config.toml
crop_scale_min = 1
depths = [4, 4, 4, 4]
kernel_size = 3
widths = [48, 64, 96, 160]
loss = "cross_entropy"
init = "torch_default"
shampoo_beta = 0.99
precondition_frequency = 16
epochs = 6.6
final_lr_fraction = 0.01
warmup_steps = 300
Rows from block 6 of a small image classifier, named by matrix and row number. Rows with one number belong to one channel. Each number is 200 + 30 x the weight over its row's rms, rounded and kept within 0 to 999. All counts start at 0.
After each channel's rows are labels from the 100 images, of 14976, where the channel reaches its highest value: "patch colour" is the nearest of a few named colours to the mean colour under the peak; "top examples" is what is common among them. Only what is clearly more common there than usual is listed. The data: histories of elementary cellular automata, time running down. In brackets: how many of the 100.
# convs0: first 3x3 conv (model.blocks.6.convs.0.weight, 64x64x3x3, standardized in use, each kernel summed), inputs 0-63
# convs1: second 3x3 conv (model.blocks.6.convs.1.weight, 64x64x3x3, standardized in use, transposed, each kernel summed), outputs 0-63

convs0.25,200,178,220,201,195,216,223,192,225,207,204,174,198,124,200,179,180,190,180,206,183,165,268,193,216,153,234,238,219,225,210,228,231,238,219,133,162,211,210,199,193,190,214,247,212,167,220,189,186,198,199,167,140,207,177,183,160,252,152,161,266,198,252,191
convs1.25,205,173,180,179,215,162,203,188,181,215,215,173,161,181,188,212,185,207,227,163,219,237,262,174,201,217,242,178,188,276,197,208,158,244,232,128,182,233,167,191,232,195,271,244,188,217,197,209,197,216,204,212,205,199,244,205,164,193,209,264,151,238,188,180
patch colour: black (46)
top examples: 110 turns on (94)

convs0.24,198,219,229,223,202,202,113,184,231,216,168,202,171,154,159,204,238,186,184,176,204,185,242,208,192,184,229,226,205,170,243,193,165,241,192,220,217,246,164,227,195,215,223,213,207,196,172,170,211,191,104,233,191,231,189,183,217,250,184,205,273,209,170,212
convs1.24,197,151,158,191,155,211,230,242,180,169,231,160,209,209,213,230,177,203,195,180,226,171,226,188,188,226,179,188,252,145,197,149,173,206,196,163,265,216,182,205,174,204,202,216,190,234,147,175,284,220,188,186,212,228,233,181,165,189,141,179,207,241,217,209
patch colour: black (79)
top examples: 101 turns on (89)

convs0.60,273,216,182,219,195,184,184,149,246,157,247,235,222,182,213,226,240,199,197,195,223,151,183,226,200,183,182,220,191,198,192,164,202,264,130,203,176,241,200,170,200,167,206,165,178,220,220,183,198,217,144,173,195,162,238,209,231,222,196,210,227,213,232,265
convs1.60,158,241,190,199,202,183,207,153,200,253,253,206,243,247,167,253,192,197,149,220,189,203,166,167,205,195,167,206,186,231,208,242,216,250,232,262,269,172,198,228,211,221,229,208,174,232,174,213,225,203,140,206,186,212,194,237,235,227,227,186,169,214,194,210
patch colour: white (34)
top examples: 111 turns on (87); 011 turns on (85); 110 turns on (81)

convs0.57,265,192,187,196,218,231,181,176,236,201,175,135,264,155,224,184,186,176,201,186,190,157,257,201,173,203,243,163,191,168,271,176,206,188,192,200,189,186,214,194,223,198,163,213,207,239,195,210,241,193,269,233,175,181,182,191,175,232,185,170,158,198,175,251
convs1.57,214,176,221,206,191,197,202,186,195,272,162,209,182,199,279,165,156,228,211,232,277,226,200,176,232,235,184,213,206,236,242,204,222,238,233,195,206,199,202,208,234,152,168,210,191,238,238,178,159,228,212,174,205,226,226,208,233,179,223,279,201,216,185,212
patch colour: black (62)
top examples: 110 turns on (100)

convs0.53,209,162,194,230,219,211,249,248,254,177,220,196,234,186,261,156,230,166,189,166,185,224,209,261,141,187,208,145,230,153,163,216,180,201,225,203,154,218,197,192,218,258,192,213,223,246,188,176,178,182,211,182,220,173,195,177,214,184,192,203,189,243,156,238
convs1.53,237,174,254,252,220,213,185,203,214,212,182,161,226,210,263,178,204,223,273,231,245,176,232,222,227,226,198,238,226,179,235,158,222,216,182,213,207,210,194,168,238,143,160,186,167,233,215,202,212,209,228,157,183,204,150,199,242,168,231,224,170,236,178,202
patch colour: black (84)
top examples: 110 turns on (94); sparse start (59)

convs0.38,172,182,198,253,212,233,211,170,245,189,192,195,196,253,239,233,215,165,158,230,207,198,170,182,196,163,136,184,182,160,192,143,176,189,257,232,168,226,234,230,181,170,196,235,237,240,207,197,234,178,176,203,236,213,194,197,170,268,185,181,155,167,198,189
convs1.38,185,234,209,233,130,232,203,232,213,199,147,246,184,182,201,258,230,231,193,231,223,225,189,136,194,236,211,236,232,205,188,192,212,192,235,194,244,160,218,221,141,204,194,230,233,209,242,199,188,229,174,218,208,232,220,211,128,202,225,214,166,249,223,208
patch colour: black (47)
top examples: 111 turns on (88); 110 turns on (88)